Rows from block 5, named by matrix and row number. Rows with one number belong to one channel. Each number is 500 + 25 x the weight over its row's rms, rounded and kept within 0 to 999. All counts start at 0. Numbers have three digits each. After the name is the row's rms in percent of the matrix's.
# convs0: first 3x3 conv (model.mid.1.convs.0.weight, 128x128x3x3), inputs 45-59, a 3x3 kernel for each
# convs1: second 3x3 conv (model.mid.1.convs.1.weight, 128x128x3x3, transposed), outputs 45-59, a 3x3 kernel for each
convs0.91 100:491512475480508489476516536467454498479466487483463493498494494523534516542526517482505503490483484482485494463478479515478484530502485497483466477491510491514514517500527512516479569536488520523545519525521524508502529497516504484500518527549507520512489477517497501508510508516455495515460500537483487538481485528507509531535537530544551542535563542532539544502517509482499490491515531488490547513488506
convs0.92 119:495505498509546526511531539517527533543546537534519506468497491540541497530503488483497477507514480506514498510489480501487486491488496496505499492497507484494497544481472511496511510501530488506509544549531515528509471454480478459453510493498494470510492490473488491478464482465475472450518508485491513513501513475510513486519546547543573557535551528472485453500478481471496523506510484470488458477472461
convs0.93 103:493472469467439490474458464493467493531483495521502470523500517487522537442480510489492489491496516495514518481503523458493512493516510474432489534511528532492465500563564518532531511531546492508527495525519505523485510443497492447499511503514511492560491550549508527470490505513535508478501521555531512528529492502529471505510505516525537528503529483513495471488456493510488495515490472509504514521491486
convs0.94 099:514505518481494515459482520519511519523538523481523523551520517559560561532529504492502503480486509462425445502493468517511462526523510504482498500511510506483485521506490499527524533521554504471500514510505496450479482472503503490517520504515523510507531498493540479499488478472445457502449464496466499525508505524500515521524504516527544541471480497509512524525518520513503493466490526485473492524505493
convs0.95 104:469516501478519549515517517513524528529535521520507500469496507517519519511501519474490501488499490518508479508518480455473498481482518472490472492511498447491467481478488470487537488534581496506516522521537500514538465448474476470455480484493508485500504489476492510500457499480491513481510504505454513519481517502487512537507511506509525507503520506467450442453462467452515515497521494472510476482487490
convs0.96 097:508518490512511503515497506469484489482482505477479491487499516480482505485488500509478494524495541522505532470478476504501500482456434478490519497492523486474453595577560597586542576581535555525543525531542521516525550519509475465496467508523494493437535513525480504515561520559519481484466473499507496459513531498501537506499478486480470486475467462417468472472505464460459476488479483531492517513503500
convs0.97 104:537550508507543495510539499500527503478504514457492518496503512480495519460511518514508551490491516492495501479469451504507489487501506491506503489510529493510504521516462531504481505500479481501468483493494493487495525560544513533536508528518508512512480506530494558527511524517507506506538540493556518511507507504500523496539522498519508492505500494498500509480472458517510448522510532504519507487517510
convs0.98 096:516528547519509571486512489503500465489510492502513490489495494493495519487501534474466463492494480530527515476512547462501500448503468451467501490527496483508471505534545493507478539513481505485505483485490457476496558558480516539484469528480500483449523496474538465496504497469483494518501509532531517495510497483511486479485460455461452459462476492474439411522507466534495472516506426534513448505517508
convs0.99 090:487501538513489499496485504494476566492473554495490559453494520491479505492481496473511545477506527481522545507486448534512472525489402486508484483509493467497504489476458500476469453431460471526491491532489479524458500478499517476491513503471473488465474497480454499475501500461504498490510505500472481506489486486480472476484499481503515478492517486484485522459487490463473473519518528497516506502510543
convs0.100 095:508527514502520512474518530498515513510525494440499469476510527452491521427454482521513536506514551492513529483472487495482504479488497495480481519504487508530521474440421478480486457439434522515491517514491499506495482500495513519489469524506465508499504541517505500510486483456487482500508523542494490463513509489512496488510507504511507514443466473485494500489475450481473477520496494485485480481472457
convs0.101 080:509512485505500456496475456494503493485494511500507501518520528512508513532517526532521548508496541484485539529524513503504517491510508457464479473503485521512501477494481491530520484525520502498530500498540510516553519485470529515498510528507564561539540553546504539531440449479472489484475474480502505478507519485501507486505475495512473493544525552451472487470463484489474483559545547534518523522518520
convs0.102 094:470526507477534523493510495475494516496494514477506531501516507497511532464468528479494526505510514538525533487461469504498525484464482521482495536504539515506503478456470511508486462479452501466467501503508501488507466519507521555544467512482463502486483529533488543544488517505510534499482510487522505472511530510495510510489494466500501473466464458491481506474487483481496492484479502512496555546515560
convs0.103 095:491473460528499510491488532510491485490512475495502478485492491486462475511484475474469495502503501526510465448461466452505460441499483466486529497513527471457455475487423478524473447500508491493508527520558489523535508506522532532535483496500512471492554472499535467518521516567513480525504458514513508467546492469556478463481470490512524501495491482498513540504557546504522516483458492526476462544445462
convs0.104 097:444484449473523501498491473457454472490463464498495469468496478497516480492486472479496533497487527500508537489510544490509508454443465453528541498525508466495476498507556519500500504546561472533475485527512457512472483515467499500477525491505480529526440525542498510525447472446498521457515508482465492451475510494489502517475499504513504502487487433499534498469509536490514560439489513495494484505459478
convs0.105 113:513502463532568505479516485462449457458478474467468457472469533513510547547505453489478537480502536515485511503505485515498484529514483506524540471507539467505525536485532543498466574537478451471506473469506496458477504519471502521510481548530504514516531539511501490499489505510498509517449488456494502475486511488449487503485463539492464525486505495531489501520489514481480552496512523500498503468475467
convs0.106 101:489483463512510471473510470487504504498491523498494519515486490512523492491504515466518540484512517471526521472507478484532500498519535480522546503499500492457462522505493519500499487518501494511477491522489512521473506531509504519484483488437498529501484519469501529446496510498519504464493517492477508497502517490498519461487497484505494492502492465407452512469459518482482499492490515496462479536504560
convs0.107 105:503458457477447490469469461476484485502483472475446467500468506509490531496454502506502527486494527524516521496491483487489480487487494457483517475535544491531519561520488498507502459473486484477438486493500485487493489503493475508506475516480529496500498486559464502538467516502477553503506537523488450459499491508480494547478448458495472489507473492498490463484467485463502486506471476510468502504485553
convs0.108 084:528512518475465465465459431494495497495495502503495485510509530499491528538528546520535539528531532528520489506517523517503531501486507477477484470482475488498477445434460476433476487486528502510530497508534510511535475469473483486495522512497520488497510509495508489479464462466465447440483460448508499482512499485496474461504485513516497497546533516518519529520516507522520483504500489525487491485475455
convs0.109 100:470481468476508532497516563493492475511508474512509459492498491487506504499486480525482486505460452520486476475485483485497483486478477565540548553528529517473481548532568526510510563525530473444463487493492504498492452488452465493447496470430460503451476482473476474507474480478468478458486458459499476435491485428491464429515512525489493527499498484521528514504478487501474531473500516496459477505481473
convs0.110 101:486448463463442501496482525463473490495473426493488457499484493517487478496491460525496487491456437500467474469487478491503501480500496454495507476496499500487491517530526501501518513488512468448462460484480477481479468466469485484449509486459472498482486492494478489479476486459475479483503473502497481502498481481497462456499500484505512511479476489507474482486458484481483508489503496473484489467455482
convs0.111 104:506498494476465517489522548483463486520462458493456464480496491508490495519532500503487488478473500498491517498501506477488488487475496523535525514520532479505562464495507460506492419499508490513488495507510500509494463484491501511514487515491463439449463482484473519557525522505503519495479463482517462468487442448483457479492510481517521507492513502503492484462481474515502535482509505492487500517463481
convs0.112 118:531544512498458499486446524518489492530488470489490484513508476503475473492487504499487482495486485501483496494514535475516536446473480468487511541578558555509484457475500464494492533529512497493489478499526504497498495498471484513518494521492478487476484493466464476469516465437431478502491524541505514490497503485488488457506497491497485485481525521520518492515507486504487467458471470471432443497459400
convs0.113 093:491482477475524523497490513513538498512528490485494467455489487454477442475461398493502455523538507529517496494493488503508523443473501446510514462521513488507441511538526514539516506516530505537488518544517516539496455474489498504486538529493513496521507487528514528505497527517479499510517508480486483541511490505517511499502529499476492471491520439466515494482537508526510516527497498492469477500481452
convs0.114 104:448428454447469497462524526471449491501474433483495450489520522487474463492483498508506478503480473511489491446441468480474444484474447522513438498532499489537525440438488481456470492460492519497451513479461502472451467478506447475470500530498519502503495479522473483529502525518488498506524530518520502528517491516507528525507490478533542507524534494498495452477521501456442472532536468524490492524505468
convs1.91 121:503507502477452462486462462512527527529532530496503485489474483496479490491499512553540516497503513471451451494485504502513509506541540509475459488506503493494511495484512489507489513494473482489513455466473500526527465472475472505532484486533487495532505539531515540492484525534475496514495511499486510516505529509530584550509480519461468500474461458492515517470434445496489488538550552514528526502516477
convs1.92 066:485482505466463481497494505474486467508505487503487459495508496482475481536504471503472461522496520535467485511524557518506506525517519588529485519496516557538523476487492500513518501513545509528556487470453515525506517499502511497496545529496480494491482502518463482488505510506477525507513527520488500495494476458452469487503473470463468491487461464495565560495502487492494499570542517562498520544473508
convs1.93 119:507520498535523450508503508500493503528497468508482472451495531488494485508469481508455461528460424483434450492505515474515495466539514522483479514466491494531559544482494484496531475519507502516495496496465473531553519473451502497518497530564481467508461458526450473486490489472515484481493475505503495532488457538479477508534480458522483463480454483487537486540526424536526479501530523504510461492495459
convs1.94 092:531539517479480515460482531458460471478502523474473488497486478469472504464487504496474455487540575491504558516493490525509481516529499530506512527512530499488503475486499502518487530512474521544540480490500470510505515502486501507486477500493465474478485505498533509476511524504464511520445482520480526518486511490543544485489468497467497546441458514511521510482483499468485495495464496505509556499474497
convs1.95 086:470480509490494493493484469536501467538528504488501501492501489486503503497514501526472452551518535470460479509532551528511485514513501508511501442474524528542534508511532493494511483478519462537551476489458495524488505493499498503503525536518516500480489482499431444486473495508488520507487512486493515451482473431427459471481484483484493509465472482483520543505508481522543519547496487571500490517498505
convs1.96 091:497489477498483521484509541519518511506505483484534540507510494473479460466522507494527523488527504472545524520517505530522508518517529472482512511529519585535511516524564529547537528502497502489490520516521524518509537521520539545525513493496544552522522550497532513467496495501498515485453499489487501492472529474498502442494525572509535530528547507508493477506494524481524559490479474455474484512531497
convs1.97 076:533506456520483423464450414488514509500512482482477499519505534536504507503485498488560532468514465445490470495499525513518534522524506460479514486483518534527520513532527502551556513554545531479463521490497519508490472463510516477500500495508515482494517524511488512507460479476534523500499474477502476448493522537489499525527567524492518494480504498522490473511460472480447475478516522453517480474487454
convs1.98 102:494443473484481466510528510504513503496500476532497470524520496479510481506494477493508520507536509541529516563506499527487503501501528518537567521516538498489524532536519568526507519523507504501506508511492520522504539528518522504501519483497533535495532518497499495506501519513500529501503505454483548512489524509459494486526553557508554561521539550466447468475482477490497488511496497502474484522494457
convs1.99 085:501500483512506502518470484510499492497505469485494465501485510510496479512505472519542491511540479504504472487468494505482500516490532517514496512498498500499510495532539508528534508515514477442474507480510499455508500512527498508532491504549517506524504499504501462484525487506559527502576528482528479495517471474511457431516540511524523488524496459498523491495524517484524528480463457499508459479503441
convs1.100 067:499493496493498492482464415524542572509502505504512544516539575502519562522517519464528553472501505473540559497502503512517527493483494482490518529528533556555553521521500543556539529564588538498482538506508541478452465478495508504480495510529512509494532512526521509536468470503522501507516479478507497464515493503503453466519530537517520535550561571512503521514506501520495473511517545485487496518509506
convs1.101 063:472498488479502486473486468460490476487523508472498497474497503474503501454476486472501486503517500480506485458454455460460458483480481539507500535494510539536541505494496471470504472479487512505496490489484481482467525519542520500530531517529505510515528521507513517511500498495506504499495486503498481495511505504501508499479495470489495479452472471542545545534534542543534535464470449469494481453488497
convs1.102 057:489463451530507523488467505476497530494508484461490500514495490531515500482506498454489517469487495475505524522514478523529515524496506486494499478488480522512504508549565501537525524538526528493436534501518543496508465473493484492498467451495542520537506479515523498502508493517539516521505493484540519519511487507539492467529529572521488529555540551493473459500505513483508523510502490481519468520548512
convs1.103 113:496477468473497499493506527526493487504470492509507505503487459479483480474486498523510483522499493501526494469494523495497490489499501511522515518493482501510498447492521454485492484472477438478481412502506426496503521534527521498484485514465505529481493498481494504508539542506490516551459514531523545477502531520519513517511513514488499503484514516481481507467504515462493513477482539475430516523466491
convs1.104 125:530492449549484453503497539512513496486479465488505529514529513503511431492505493511514483492497483513518537515452442480445477480442470495541548482498527505489478482479487492497503504480449502470443533459462499453477523505464501506499507481484538517573496483531508482489487494480511482462515495504486510603489501559508482461508539507504516489502505468500478408539492414503522513532530501472512490476526528
convs1.105 165:510513492481522525407520567496507492480515513473494503495536491442506491430489498473501480472529515474492495498499470508503494519533513476480504497485475530532514525500532516492508542522527527509496526525517510567566530523523524496481505481489477516514489518521554541515512500506516519509491500498438479502485495486559505487486497522518522507504544521556503461512502490474488511475499485492517507525527486
convs1.106 092:501481448500493485504523496498535515499525489488495460512516520534526490546534475481544523492555499487536478480465492499481493542517499531549532532489498474428481547546569526503528493482516497474471503481493497465469519501534520475506508493524539519540528496507493438472518501487503503507501515499546490512516479500493450461512568521497518493459477469500489437495509492517534531470586490462583461432475409
convs1.107 091:561518464542473496489482491524515516498496508511507504537506497515495489493490490487501469420503488484554483497470481515484488523474490419467525389505529481489473489520562523558554543556566555495498542486523542479498471497510479493485488478493468509558451530547502529535471492535508520531497502474453455531451516535498508501468480532455501541520544512559506475569498487528502506541526474481481460470463486
convs1.108 099:494494488491487482480469472477481485493505496492502510487496496494502490480489489488502504482501503469494494495486481500480466502488485521519498539544523525558534513519550446472524476494506505491468499494479490490484494504511517501502491473501523526533500527556508542543531514509544546528523516518522490477512527528505528511486514525503533526470509516499505490509500474502482460480479465498525507517529493
convs1.109 124:528502484509508511491519545543553528507532532506538566519535499475513493480521536491496479487514510497521533546502498518481498523469494443490498488497487505486455478489497504477467478449438507468448499479484508496509512506495533516496492446436497522502493487470521504490491506477515524488492510476468514514498506488518498452475508522475503497486499482488477445494516495470515515562521505510516524522544568
convs1.110 094:500489473485500508468493530508514516501526526484516538499516512467483504467502530507492507517543519516525537556541572551530546553539536479498492498534488532553508488492483501509485503505470523500496521519521534534540523555532562571525560563550463495496486511502495506498475503468493515482469475458460486488482495479503491453468497480475524490474487491483493476491500482481485467510477489523508493526529523
convs1.111 139:487478479477495501471481504476495478479491475476488484480484460449469440439465465443469469495512503482474466568519494502476502520520544480505507501510521497519515523547551513500503504500487515499474506499496531534546525512506524530521502506503496520495501499491493503510538552531532524510523506489497539523522534519514514492496507529507525541524526538456450448471476463488476444483475452482479484515524517
convs1.112 124:461476484491520507482515510511534522508502471519503469518546519503499484501491487477511521489495471505490479438492517484523512471493504513500501505458449526546560490483487492491523516539548466493504505525511501525522520482492531498497513508538510535494490487473502460460503447502505503552499504529508514497488468480507479473486480528482489519483491528502489488513509500499496485502536505502497468522507496
convs1.113 113:542549545501483520535505504507525532549508510515487493514496490524490466511489493528517492532463473530481470500552545463517522475464479497445464494453474473451491488473504478486480508494478497497497477483512517491493482479468500504517476483487502521537510508477517520495471480512498477501534535534478488491520517492521525521489484520491463466530517483530509458517503506501524530519553535492500514504494512
convs1.114 124:515521504500499510496500509523494479510477471468486467543509479499470460488492483526509479518509484474495474537514515530520510546532516459447497487516511497499513468508518497540510522507470498520548476523542535505514520457444536533504483534575433497494460513530496482485505519522521499531497489492456524539484518537507481468471489488474502510487487501545523526547514501529525505585519514572519472520497462